{"model": "contrastive image-text model", "dataset": "pictures of board games with random positions, seen at a slant", "train_examples": 195000, "image_size": 32, "crop_scale_min": 1, "horizontal_flip": true, "translate": 0.06, "rotation_deg": 5, "color_jitter": 0.1, "tokenizer": "char", "vocab_size": 36, "loss": "sigmoid", "embed_dim": 384, "encoder_arch": "mlp", "encoder_layers": 8, "encoder_norm": "layernorm", "encoder_norm_position": "pre", "encoder_activation": "quick_gelu", "encoder_mlp_ratio": 4, "encoder_inner_norm": false, "encoder_moe": "top_k", "encoder_num_experts": 8, "encoder_moe_every": 2, "encoder_expert_mlp_ratio": 2, "encoder_shared_expert": true, "encoder_width": 384, "encoder_experts_per_token": 2, "text_encoder_causal": true, "text_encoder_width": 256, "text_encoder_layers": 10, "text_encoder_norm": "layernorm", "text_encoder_norm_position": "pre", "text_encoder_activation": "gelu", "text_encoder_mlp_ratio": 2, "text_encoder_head_dim": 64, "text_encoder_fused_qkv": false, "text_encoder_bias": "none", "text_encoder_qk_norm": false, "text_encoder_parallel_block": false, "text_encoder_dropout": 0.05, "text_encoder_inner_norm": false, "text_encoder_drop_path": 0.1, "text_encoder_positions": "rope", "residual_init": "none", "optimizer": "adam_atan2", "lr": 0.0016, "beta1": 0.9, "beta2": 0.999, "grad_clip": 0.5, "steps": 9400, "batch_size": 256, "epochs": 12.3, "lr_schedule": "wsd", "decay_fraction": 0.3, "final_lr_fraction": 0, "warmup_steps": 1880, "weight_decay": 0.07}
Rows from block 5 of the image encoder of a small contrastive image-text model, named by matrix and row number. Rows with one number within an expert belong to one neuron, the router's apart. Each number is 500 + 50 x the weight over its row's rms, rounded and kept within 0 to 999. All counts start at 0. Numbers have three digits each. After the name is the row's rms in percent of the matrix's.
Before each expert's rows are labels from the 100 images, of 14848, where the router gives the expert most weight on average: "top examples" is what is common among them. Only what is clearly more common there than usual is listed. The data: pictures of board games with random positions, seen at a slant.
# router: router (encoder.blocks.5.mlp.router.weight, 8x384), inputs 0-95
# up: expert up (encoder.blocks.5.mlp.up, 8x768x384), inputs 0-95
# down: expert down (encoder.blocks.5.mlp.down, 8x384x768, transposed), outputs 0-95

# expert 5
top examples: discs in an upright rack; nearly full
router.5 078:549547513469477496547572478446458408594608498609487543511483522488537486612500558533442570434525531481555467466571538528541436541464514452480573540530441495585486484516375441476510524537465486436571534399494486539532506445475463491507530501554466492489428530492565510455499501488562516460
up.7 075:515436566601465503509455548553463512480477599514477508550481490462539516456497457602521432544484486531506536523433585517485563491473389455537530431449509541408466388437600535552449491452491463550512483516476573548491492523511501519444469533479447500446496488412380522519473591513528535496
down.7 070:556557454498459507534496438447435502453455490501520543544501466428544524543513577571566499589498531587513480519504404491517463524468545577497493514583459558517505533540460486427469461513485486429541446442519449422487633471602462462488513451578492530498425537605495488438517500479503487535
up.8 083:451486510540471571445504573463560532481518579482459537491520487523573511513528414566522431541454505504467553539441555424483577460477446516592605462408524514430434508441583556561464455458493445556536492596461545470504432566453529465446481513510471542446523589415440549508414585490543564477
down.8 083:502543532462509527448459474553463514400473528536541519560515428452611551592542559606480513605510491591518435487565411471525408572451553515489547481542458533563484471506456481423407508475432494427437468451497489438439609429588426506560492440526471521514441562465468476454525464583489502530
up.9 114:577459533626495559501594570544561553495464544476465517510543450520597378499541470517517529493588536509459554531433536497534578519503522457539505422499490488457447499455501514588431464446370493573570465570501533437528528447548479408397469540514449505481482625472488461451519578526468553507
down.9 083:600505484598483555575539541434612446549504465518426533518536483506494564470476405474597503385538465488431566525462508506370498520516502428474483504449532513455565479543479504571501479433461531521470520449547535420553469541554541405401458507555591423424473485556539461447452490464615542503
up.10 062:525457495539510570483467518552530547437441548484546575475496456542460465443574465612473413537543511477452554539454561448469536419471428508556481445466479423412518508409547567570456442434584477509437491554462543463493493478456539415426540577412604531450513511482457502481501526455529521489
down.10 043:581490526495499564502420403521444569419424530506505516498443494438480441564534548581541457465514511554505423536478532497528508424387443573525570405546494446505444549500554495454564436455507488396521504557425423531561511469491445550425534491567429524540582557535470435469581553504551552457
up.11 153:524485584365470545474497501478447526471454543499515477490474505458516501479507506664550479528495473411503536486473490511487470554543492489473499523471430480525482415534459504461468500504481442480356523446560521522553542495522499492468548479524519481456479423522515485496485458498493457474
down.11 205:493474468516401477504437477475518570527457488742454520536513598446494510544528429476531533514592456518572528543419438542493532536486556476448548483534615620516557526517498509523446499505516560486576463407485507465487465504549482556552427529518487398456467580500413498498507405517490472505
up.12 093:463510539505487512536553504573501538433457547454510443459593405568553501507584474636447448491482511552458524541476616475496528531517453439556479387429538466457395451520619536568485453500445444484551473516415505498509512456553503519544471504392491524470497534489426609459511602552493596422
down.12 103:653591416508531519548471455431516486541486449425496542473505557518476560509435529537563408444536492552438412507520462453520482434437537473468482561542508481475500605601530449567490472460548444492487526526533493378504475427513553389429451511542606507522540512531545471434517604425525550531
up.13 078:484474486602473564524475548563506573455402604551471496477499472410523431442527456531579432523540467518473549526465536530505590518478482512537518434481549467380470459405557582550462498462501555552535429485511500496436494480540562449491438526485531434405494638509393521474476540581466545434
down.13 070:484518548455520600461464487531514581394524562550538493517427557505511471465508525491507562538444516534532529518502510531468463571452533538551470462501585497507458437487445529498498477404468549448491405508514486502422606466509494501522558521430527434443514550459517447553505530589508504526

# expert 4
top examples: second side has more; nearly empty; noughts and crosses
router.4 115:479545449546527493510490578446569543419505451507512468507524504549474537472462476473523470483453498534417500505496415464417455516490503498531480553520487506433521579542429415519405548447469526561460479567526500471448561416505521386437539498411573537531526413490569435483494439516548534475
up.7 093:495422556434408564518520491576458458484497594441528525451463533489511498573575441593493430557504477387467529528463551535605541412464445437595516477447471462571516414465586516419504463499502440534393633499470493629506461547463499581452505538480465593476477514509462504485583497420510433516
down.7 076:449519549499526524524560489470480496560590555484492452417519480566460518517502406456491529418525492452502576445468584464472579541497503409583482447411431398429489467507518498545509528489501547491436531518461495520581494524464475531569622618427431533470503469508492485466518523551545538468
up.8 181:510530604418467524455438415541433446478508530429494546395396537469438522438478568500565403501513451463459458448534514534553489504366481506488544472547471509536525459447512514444539456505536450460477519500404526512435483538515486470449466495596561486435536483476501447397501560494540496536
down.8 243:585475503546589546540525439500485447487513502525477492532499475547515556532434556444509495502485529520484416527460451459493458451612522505422544639591487579534546468586451418580526481499466378445535492546483427452462429487517439454490500425507581508464480491517518539515546486489499508450
up.9 083:543490555372454521505420495497413541501402548482469492519441559461448516392436578623553392518490477431528467455445549528532477456456453480487576456508515522586477445451604550469493505516592526503447468480496511646503433506454546599402466525521516484457502503578489483468530584466437451509
down.9 067:427555610509499547470545545461495451456568547458497491461474500552547533463480498528535480497426527474480546386471586521434475482444408572582471470438423431442384459491469457474567532564529507520495490514524544508591619491424516517499574471439473554483513476512540446430491424498518469439
up.10 067:498483558377487541465519535562424481530447557459501544439409569500457502460504541650542377545569470392518495449463556457517606522501378453545505444408525519494496391451567564477468458527528519526482548531476581533501478538464534521496364532538456461463458600483436492505518550492474459555
down.10 035:463488659411529523512511547544465414532437579541539462468473516445511476452525547497487541498465516483516484465549543562565486470512509391531483476446500548457484478439502516538493447579664460467429583464579434582511452524519579589559552435503428567400500452459417446496523521542475502527
up.11 064:447463586357491594477498549564403456523462601484497520494448496442450502481529527681561375546498491386509537492453600473579509505529425460569515441408437448564498412457574547500508445508551482520484549516501517575568435518446535550464462533592493464419471526485472514497516595465521475561
down.11 039:473568592423522476478537586554495525353510601467514489489511478522519538475553465548533457457455449439456512488527500488413477503457492461525517507421464432449453434457499586440509586481478447610413527483550528569459425512522491480558533470466453593447460455498550496491489501493549508557
up.12 099:542495598413481533590510526569462495500531595481461490449448557497463555533509505582573404506475417427417500470433528501518476346486417380529503478491472505580491415512620522464549441516539448490483537414506475555500444583460547534437427539504513550385458418534474468458497482458529476502
down.12 141:481484475583503578582589547486591602467476460518516491490567440548523456587569402497494453428471498493466531561399439455496542478584512641555555481483492425474488557625511441566528459436380461577555401521544478421514520539582538432457563529472473527490486490547531454494490434444541560413
up.13 076:523503573413465509525494527532396423524485539471471503470464487513459541499549510562507414491555448395552532463537594504559543585469408476559507451371438478529496407438551564449521495573576513501447597486474562563550424539460479565477467536557396497442462535500432467483464529489539473500
down.13 065:413552553482450439401432433504397525461547542526489543511444493487535561457518576532504513538532511575502477471576501491516422538401508460456543370516478561499535466403522524436508537487541573358395534515489498565458500488528438584612514485517450542488523528506503430466538471561483527513

# expert 1
top examples: discs on a green board
router.1 111:426506524576570508484496493573566501435565523514471486518487502496515519517548401709522454420501492532544534617440564485492539412445474452549524450423505537438459460493669480499482561484457601579501532529465593508482413532514514529437537540495486493507435545534525513534431483480515469435
up.7 060:488471484427562523497543555531472495427563467417584471569478493436383502399469555420441486503421476514510481500422515487484459532519322476500502489477469500463488511555439500611521453520496467530459452617521537427541594506427492489568419449541629489489496521520528572494527644520493473403
down.7 045:465480449508503485486530460521486491561466459498510528504554539585481471550570471471464581532516602531533506546450480468576521482555570537590491516532541511573538545527512450580399486457516472448565473525507438471502482510525514536489524492513455487547541503482375484513478462420470450446
up.8 064:534497471296442509471357495599493403521518500513567537609460533465436530481567571356469574486495494479457491502488470564504465609521408565551435518450465458423544508550408506439474486395556425443505425471575470509530554382535502504593543479528502477565519456462479471462501557517542518530
down.8 059:527492449540461503470480494546522555506445553543485493513507545495523519511525458499491596441545491464512535559414520464563474503517516395496545551429594511507506478459560503582461611452468532544485508478482516498438373513507546537498434553487549443483480587417450503525492519429543514503
up.9 113:461493530197474478469509488533403479449521528559472485548462483530469515495521546381511668460519510394484448501501539505490396636530482507547560505434494493550452437571438479454445503533507528409484511515476470540522502413423467542683487463522445515572477452386463536466557489497527477444
down.9 112:509515520478549450513477499470507455480530463466532486509497468530492465487464601510516438554453524563534445429620484520439468477525505560476444545599431528521483532567442466487549451589537491408521435502529476494497619476497437460460561421486501544519504436582615504462469498552452478513
up.10 136:406483474249410603478609500469427508557541560441442484465564498485539508562489451603534530514513554561503550386438488508528490574526541544461557497454427437536533421530517453493454514518469366400522571550530494443484557470579496541561561467574414547454547483468536511466450453479459523455
down.10 139:458479534438512536445525530497448426513437511490476497461466470535571414485515535550554549533544628476545535400564502517523498458531524529460502517577476559603471458490517474488613528552427518420584491484491518471503534520559403480467529399518465536479490484594605520480402448514445435491
up.11 071:508532495458515577424513545484451458544525487438465555597492582509482533451463585430590504534439419458482469512478401448490497528499544566408408455446464514467514433578434572536431431453557437473435504460578442482502542490526544481547424439532489439480568433478485403555546466540431472476
down.11 041:477475467562550468556527487395519495575551449392490498472537583543406517517422488412513491504456392526553467534468463502473516531607516550502442514573451445450591586588479467518454501524558390521473597445530459512547499518472545498550549558550506435537513429500457420515575541457504476501
up.12 085:547476486256483526511478570527483472471518475520458506512611440450536467498474475522574527519541482426501555502441481529509432571481516619528500485458438461520416486400501537456463448456503519509493480462493437448424529495517477433481448427586475463458541471387520528505436518523469515514
down.12 059:554527468429478513554527533444568483507473449511420486446509527469501508553489444584565432400489490429508500490488420531483521459516479517409540581565551633559495507553544437450610525532414496531595440429490507442454448556574501458431444474541532487478520496620637476463461411394531512526
up.13 109:512515485543464610474525500478529508490461427468438487458500462498597476510516517627563243480491537496579529512563318486532530432474603469469494463566551527489445517466541482502507527493482517562483414498533495404521502488516528333402418497497477548437583526534522427465518502482499517535
down.13 121:520502457552541489570549543448529468503523391486446533520557482533505556578425486506526424322504458495475436539505420509486529482543511498419513540547471557491556532547483412495602468507499436520451540476558493439518464532541546446495479468543517506541459470605506434472526454364521540523

# expert 3
top examples: stones on a line grid
router.3 091:462421468256454499456450585475440515505532556476487488493491533490514484475473452481501609598496486445485519511432498505512502646478486476507533461412524492440522455422579585496425487457504506553544564538491565549464469511453561528627490492536459555486646551298401576555419511455496473537
up.7 083:531576562559534502525535552424521465473520528509438528497520471589541427397442446591508439484543547547524499546436550435509522470489449415558474538410515524393428530475525467538515474518558521519477511559503601459583497427479558493457454597570469503435435550502460497497438522502548617547
down.7 055:536536408557455485487506502474524573520514472520474521535494559514516565534427450479494495415527499526463476539493431439545528531462553421491501476487576543406536562442528462552471577434520520587410529493544568487484438482526574463530413580505502488520454552502486367529535497430541502574
up.8 060:492527575630499483533514534525502448496427474525444535533576518597527481392565420551555423455512568466473506555358485464519456430557475524493460529360481496493521458551433487486571493496492503493444470469472579454518466495582503492440527482520504483453360463591511541475473503530488550547
down.8 062:494546447539522448552514508453538539546554472551479469542504570518455583525437451396492584433463460465469505535485446440510474611474540405503560525482623543414546512520455477528490599475521493574425544474481521486479405461482539488563468582444518484487478489490485400543532496475541514508
up.9 075:494524577497500588524570531500551511482410498531515537558518439495469462488447476600508442470525511509507459454534432478488466476565475543443478593471486480454462455573436445485538469451491457439376443555465460397531510536549522470468502421420598510494445462590567534558447459521477532583
down.9 080:494532494467576446533396474505549529384511500536519376576511508481525493512486581486488456465388435539491468512567465477437350551478517538470457569553546543497461481544483529438526571520464488532402428483499501486418486419570476492534474485433549589489508499504551518504493422544449557529
up.10 058:558546584573505546566545534576554573503530532491501524512519463507621404488508465637483431484506532520522464533448483423450498436474444552531516570408475439476463470571494453513539483470520539520469451468476489448480460496568479468465526525455540541466384546529600528465450536518443571510
down.10 057:562524506579556468560539521457557506550519485577494510523477522537505527498465489402447575459469519479500492492487506412447493594513515428487468542518596573472560526564446451615509504432500502519446529509507542481508397466476523463589462559406586450496429485503526437529454520472480539532
up.11 165:455469631645549530539451505574495523495459523512522548448457474519510379512568459464544461581583588454565559564439550393510470459492475497615462472424477449585464445488422525491441503436483513485512530493498508549500518496499515514481595555483473519495445505491508562506451432578433489523
down.11 162:511475521488584480538574529439471390525496438392506513437531472540422495468462515463524454531462516431502514471527494506472546391563504582514408534540438483508539539591452439466540412549518425463525505560525468489561594549471491482459574478470495543618591415560563524447544453482549486503
up.12 166:460450580498521520494474478592461528507420592482567496460466510495483394461588492558494487544484533443555563484442564490500429517572433513573529465388456453567455395495583526503490471489482446400477508517545472533522470501455465557521600530484495521486481499494511588522461543526450470466
down.12 167:482492530479522426462463469471481451526533480473548485463512479511479463465491548492419520588466531561579498458559535544474518494500529565521416460503473470495487521530445515482475479561516542432564490505498451575544648475465407587538590479439422501575613437505506539500485547569444469465
up.13 064:565416582552492535488544562576463520451374557534489583457565417537496464446602444519526392540586580524543557503475517453457462433570409482536532523412442507477481454538481522485506496523531488528499407527498524450539423435518442464421486515505514496485367518598487544483391434561545608473
down.13 058:521537458535430458550460521475498528538570527546472516533528530449444562577473423485452503484531409460488517528455477457512496575448501430458541542458547517422573523495546533461478557492504474595452593444486517527501372528498556517569423596477490491495471480484477467542547469457603492609

# expert 2
top examples: draughts; nearly empty
router.2 110:447487491436519490600460636448524482536466435425536460402606483440440497463522439486520448513536415477515528476496536538471615535582522569428447514452463470408533580588565581452564400544549465483446452503580475451589506527560517489534520548437482383464551442607466502467431460490441482510
up.7 076:580549530414426573512458423513473537468483572529455533560409519471453480532480582745562480551537487543551492518430462532523460504476526493496537458557562511557515456498632509477440509414475529500507399499517488450462517474515479450457419545553551447443457556461488512514521452504541497471
down.7 068:610499457643408527493458480458468471517497464468446568543486481471426545460389526498508499502548509506478530515377474555491508425498513525456436566506494530451560535509541530512445466479525512508507475620541509393490507470491551473452374477609604443543467552498490571526561513413529429537
up.8 080:521585565536505593458476470559494506488501688550460524564433503494543472556521535599498460557506561532565493528505491508533476491473479478592634422517541565584422350463523549579433591457566523566481440503480520503454494399476513508435442513519485506396450564414474470526520522575567525489
down.8 067:489458489521401555430478469593473535445456572523533487603458467425560492554540553565462566553531525530523524580500515569568455527459442541558578449426474459516478380404564586426443505479436504555452562502500505562494535520448469577547470487553371538560422605443388471500534487503515473481
up.9 086:519570459467445533477403413514445514397497529547457523549452530493479445467509580615578417583555537539465520519505496509553479421421539415517546444538564571513462484421595433567484562452515489491564431497405459527413615351515497517387464493516545479494515556438499515473565567506522535473
down.9 087:485520398540586447572459461534506497403514452466576492500477561462468494495484572448414578486474476524521458512514474507536446485491504545484416660539551539555498507584428466491518499455419494511532433551482546508457472449519524512502468528483548526629478537502592562511491505427472461534
up.10 089:520536524485484520443448467544479516428467533509483558558427501481502526506436572689590411579511533542479422583500430473553492481469446533531564461507514508490531403409553529475426504436491361571488483528522521520438523417437543398463475439585555530468477590440518478545542536488525477543
down.10 060:424430508568489486460560541563502580509470505575584569510546495484535471564568430477434601533526571573502485550424497444601573529505463462576599446434502511491523461436501538515420478509461518574530545509475550507557486526513533537629566519457439516572443567449428452502556428461473521457
up.11 305:491636509403419510472419466485495463476518513455463499521497490526507584452459516514581521459453464593484441476615503610486463537510508553438494486550472479448524510438523551479533518520590472456513445481600481535496500456495473502487507504587515378421504452503506442465464599511568539493
down.11 338:497526505457452472518464497384418463535522518461413451492510531477407586472426523535556452479499334503462474484541493639519482542472534484427515463535479492470578495427513579429502511576571461513398615429510457566474443535465553514556457504565511507484547420471427460471571535504561488572
up.12 057:523517522603458674412451462547414530496493730517502533559409545515526521495488585642530425571499519455500467576465482425523486478449466505547573471512500464564497363427474518541435490439484424547553531507498501474467497432506545415509438421531569520419445584403475486515571521554495467501
down.12 031:481519511575539484552473475514483547489529493496534542526385420459554444553412492538464478439519486442441538517522423469492474446521474544455435490431508438441532402518517499407545554440494607668435552553539540401483517543524631519462471519516531476519479559440501529498520482420492555559
up.13 073:507504512425481609391481469546542543469476603573489538585392498518487508553502502681522385558504528564488491558527449469551496424449497475577659461553554544544478434441546477502420508445468426613457418508476540544422511433478511461410444479496480506523472600328492486547520516517441505508
down.13 053:536466476550449549414545439525448549448464530493474511518364457492514494500507461486473555503590577547499568520433464476553527497461525534547457394499486464443532493483543490528467561413476498618462508622435506465525532562501524523527511584487487493531537544481486527522570466416566486523

# expert 6
top examples: discs in an upright rack; nearly empty
router.6 084:547530521572530472539562419563447494569572541549554542507543477518444472539523540739509424507488524580508486458492501496540471303496523508529587497525509457580449500553541462491463510512445454437513422495480448509512589464511470559523453527485500481456416512645549496472571525544472530502
up.7 069:520522490476450625453526560443527502502473460356408507583566497467548512462474441462538498552491476466517539558397518518475568547553503524513523485459546544442483491432523570537474506451564572559493530473508543368443546523472558412461486494611558489311500569434439579568430483507559468434
down.7 041:534493547547423539584530522465481527578479507450402527495474494427515460417497474520571462491534455430523493524401551536502558468501450487503432560530511543497469485504514521475542476500586555467627458445515538424566488579508539446372417486605526443404416524552520492514436492450528454491
up.8 073:417522582490495513423523551504518507490514524439483479491592470549554512466499475333479559472529451394460506498437601515469458573529491533540573540431500432510457451449498539501512530506572564535530497461495531512531513503473527484535572465476562498394531454403529509493425517480545498434
down.8 069:543508411555624531479556497515503467467562478416534517499435564607463511462400582469468423465463594503466458515538497413545463405466520431490494532564474518474523531543516422560541514464523421523431566611519527453479479420456582428465518471494581596610532543516561420484553558434447500505
up.9 091:509484409643534414605511498482528513478459457533517507484536474525482485485475465674536308418460476562348498619356536458464694428473474444499517503502523534463481565534577472551522477538473490504495490543466496511461481492535532496455456543408515552420516477542531457433501564424489550581
down.9 105:524470454518474494534502499444505529496509450475470465492494476432442515436475448446486525441499397443450593466442562566410571508429492435424391493460566488392442580472515522465556489493454573543545506479523494549558505522488567496480429568520566461486564505556534556533488550484509517506
up.10 140:443477531485420522430467496501446548435414548382463538515521516471498552459436484514533483595508420519508496498437562498541480494558486523480530484475602466505444485435546558548474466451660582486508455534511499469439547563473525496555393538571553420420469552495391604554478493525500465445
down.10 134:507509525470633524563546435457450413445540476429505442463557474560456483509486535549507458480400483493433470451523527500482480477578483523490480546544433469521465512573516466506558500541495400413468555537488369499488473505494455503511604460466558615478556382531567488479561506447503540452
up.11 118:538464551470453547434475528462500526566490494511437505492439560553572452499529525486515517493416499485599517482576473536499415546433585529451573449520502528480490453526427504475437494498475496523404542459546551499521528461492516427477528413462413529509520536461542417608470435580431496473
down.11 110:549469495519438460489460473470503521534444482508552550501478471378486403472510534462498512600550542557522497500481531525481587498449478584489450493523514518480450545521466502484431444526549607437655424500464493526592628461494508502492479537586476428537452595551496551473522598580431418533
up.12 098:470534467543538458539538529465550485507503511565483477487569469505543494514517399627467374414454533524362485597430557473448678484487446508530506496450477581377439542546542498547501488501499399536464566509517508427521479470567580468496537526482452576296601473507514470479458582432473567504
down.12 096:528462459565501468520532547448558498478509398487466457535521436448485476479485480431477536454502464453480597460463527572386543480462516486400376517493516503408440563508471485448578503513408561562569492505554506532589555527491540457447471506500527490552550514612580551515464504465474498476
up.13 157:492469547484533463528387473562495559488442512462541447469551476466471443485555503454481541484578421489507560498533561506476483482537383473516432445476522441513496505458541541461546509544540597465566463434468493667538501568492490546498509615412474452481483514534462683591483504531584530460
down.13 130:488497580482486528565496475490492486547487580539457436453563534492481518537580416467511561480478407459488488491462536526498500585597472462516536513444513431513533449485524563535507490529536453487501540417460460525475358594508438603608529543461492466396483382425414480498498467495544571462

# expert 7
top examples: nearly full; digit grid; second side has more
router.7 088:549593561502530413471379492531508551424420480441552492490495508581540489362526507482471468483477555455499498470542511490540497448430420457537465462453606510493409546494497562566502512479562532474483521496455574543513475549485578540368518518505446494508495509508507532582511564507512552567
up.7 237:614613522313534510420498485569447479425472524561531511480466484535543454510513539541494616443483538506497450461533478478558401483486501462506536489516532522548381472407669460534495550462463514468545458523431528551454406451479429503476540506513546495472631579422462532452520579519463563508
down.7 289:496591494509557435479522595484624407508576419462511490525526418564602513515495471551474446466449531509523519475580473495405471531515515550472481551512403504429503529545482490477509552554514496534517487506618576387543574501571521395473527446463453513540515479493624494516367439540459528504
up.8 095:545550607546477599496561586462546496500517637549449448514449484519512464519556485543582494473466476471465498494355505435483529502534501475551558525478519499483476422505526481496498567449471505579460442427523473432504513488459498443465456484554455506407543478419505446460487435569504534469
down.8 078:506563529532565622564629617472576467477483535505455454494509470520529500529531450496574473419418525443492552471483481465429509477522530522492540592547483451437434520538478451546523531464447440583530482502553513394531536489595496382384486522434568504389503476474580451537437494475550566460
up.9 174:458563512485442547442471522581561539455531515541504517515556431471617511512554476577493431494557574563500461575485480459487536512479591542551573457493511468439468481449598562498480543429455485516598483508528502497486543449499399454410411438562481435448511559438446479528440534594494584434
down.9 205:458528503449500441521499484497503442513556528575498467484446583511419513475492501398513597510471435412562572466495502501448471542475438580536477523485548508543513451528423490442474503498580516526502488467470500561464421546426470635522495518448510475511477484449508468537513446436552415471
up.10 057:484522567561512606538575525527540480466544606463424548503531448464521498497487503715545324529504490474503569531392502454483537545556501493469553542435473480434506386468495555477482479430468482551508474486565547384486568518478504342466445498514557450440495527472534494471465457534519511468
down.10 035:574518518545470573458512506524485404487479550362527497520552488452501502448512529532402514522509514455409470451513553392580500438548470429465542520457400477530564435483515473471458497517522479437525509523448496524516483517481492485410587449490556549405470514571565548565477575495433501546
up.11 047:513524580417464628475586564437508466586503613455448481510496473428584522543533524706510461542537546545505450513511492481539458562517505481541513541490488479428505401467506567458432513496498464547490509466530559413454548469545470378459418446529540433420509507419495490516515478558517491495
down.11 033:542483494439501545529502521510471488575489569508574536451491524392482470510534495374487572541567423471530558455430524552544587488443479433486503512426495542563526513454540496510466533501517578480525539472419482557483462478484480553539494559581555414515551529525443583487502541513434531575
up.12 085:481512566525476552488488554518539554492499612497485511543574422463549502532538428559521430569473538502483543525443481474489527497530458481540502499423429460524455429476501567485441443434444474565598431486565495494528613508535443448534355495548495450467453556368502567458442490583536450485
down.12 073:544497608429525552514540570504449379558455531475503508521502520489502472477464532574511519515544535450513569479480621536548596439576458430450507535490452529504511459466506504444538589575594478458477598470556514552570395553436490555502454455536528520476471520536448556584421424516462448512
up.13 231:470527457465483522504485532505583551484500482570541577430544509468526441547559425522506419449455542453562473567488461410570517491563450443570492449438574498457419549528594446563464506456481537490542421518531524488497497482574520485467477583455467414480574571511445498512405483489502536473
down.13 267:410530532595488451463494493528591540557601476582513516536493493563509554540509462457468482437511503541594484553525506500424499605514527479537501459454443498430588544524439488516473489503506549507434525479518517489546521493450488504538571582404407458524442434500498409526504450568553520481

# expert 0
top examples: noughts and crosses; first side has more
router.0 115:520450518611470500518527446499494491529408504520412500554477494466530510440502567382496469545533488506501522520543487546489560468527560543444431499568508526498524437475376585508586405514512458533451455488523434409502501538533470459515417423611546480521350507528464471449575585486444449523
up.7 145:503582463437484568578509597519565424469557480484527492548553470462550504532561413588519449465436575512428469520406415482519526567569479649575497517479493538480505496532594517437480539453448457614487475454520570430451479451540489428518612517513543550428570503429515546427483528534603545528
down.7 134:525522494565431517389497557562521528547476566597472538544510493506563497514557476474433530550568601534578499537548463485501441537579566417491544487436509547521561414483443573598454534466490508499437548457542543436508452532534462505534483449499416403482395533479452561577472445530489496454
up.8 094:503549530409513562445553600540505475468547501439465538470477498558539483590464429671546408617501535446572533499427502466528489528429483508576531486394432383537491509445575535446401535432487466525413574507541546469545514541474561493473550538513466454444540548451523491538488438522489484438
down.8 077:446519542522495535430538461450555481557527527489420531461486496590526445461444437378609474433508402507489596463527508543389457563559629535481492465537439477454539519485423435587572532454466529523450505537552550394518507515489452436510556501461483496515516432548541420491533499509512520473
up.9 085:536536557387478573512487577496454486475468543412555517525539467470505481551572466613530404531430502509444489456437479478521519520578455525549526561470427379486494380524595509370476518514490398566503565449508568468521493500430529454513470512481489556445584490404551555532446525520479486441
down.9 071:437522518494477454523379546459563478514482527506436430470579454376513540520579445509487490509516423508482521491532509533490480551402481559440550408467507494477425549492541553327521482586522555556459487385501540524501530541535456521515485460502416528487535488466509529442437523536475580542
up.10 094:538521552472516599497489568538513507483408575501521547414532515468543479514526416594518477522579573486505526503448523457540544545481463464553565508423463400536483466500549491422456507452521488520580518574497593531536591512464560475500535553507465443457516509417497482452440492588560462543
down.10 091:621475530499527526456517466428420403534557580523414491554397499525462523434387623421513638525495555479508524441553523535463458498500555459468442471531508514499456378461432512477527529494494519434458493533489453506509503399435454507551510405563550473482472521475524523477539646552409475537
up.11 094:502508489451434510459539600560518532470473497414554553479536473478512535586541419679442394567527618473439497550414466444533469480484440489574556481401478451553510522472611487435401454485510516488549577596542550467549536452446549496418499561544464544525436563482461512534455482520507476457
down.11 092:569498556487556474556464471430466397501538471457471491530445499485451607443422578420509461493483456476419484460521581594437504470503426443394416539515437532529561488514448525470591443625544444458445575503459461535547408504424517498482489426510559540492460443523531496450557523500503457560
up.12 148:486441525457572544476428497544493432510452587546529516460483508577465398500552452565560505535538520385504578483477626453530521436464460373559483465493497492580476507434603505551512549480493550518494552494447540624472483521444487536460502580506483436466481521461512470552494496529525509513
down.12 204:456413520528448484433473422465427499575435612615415428528475487497556413454538582456508574502560491536521532475571582607526418506566599449413563462563555553543488386436447556548491503541561502413505493414505396473441464518551416531533501391546470464486461492521404476514545534528391461476
up.13 093:435525496398503543460529528536545482465467489442487522433514519506511476554520346586542470523502519415490497465444504483540500631446516460617519496466533390577431550451590505514387535434451501541550475516444572461504522487516516411457497559523466500451564561448562522497385600524535613466
down.13 078:425426526489425464516506411522406517539422511474488501492492522465453491506574454450484571526590451450547588581510558589546560503499520574511485415509483422573524513489529531490501425531503553483460544460473522564534491580425526599582527611480436519617497532516453510498587471396536437509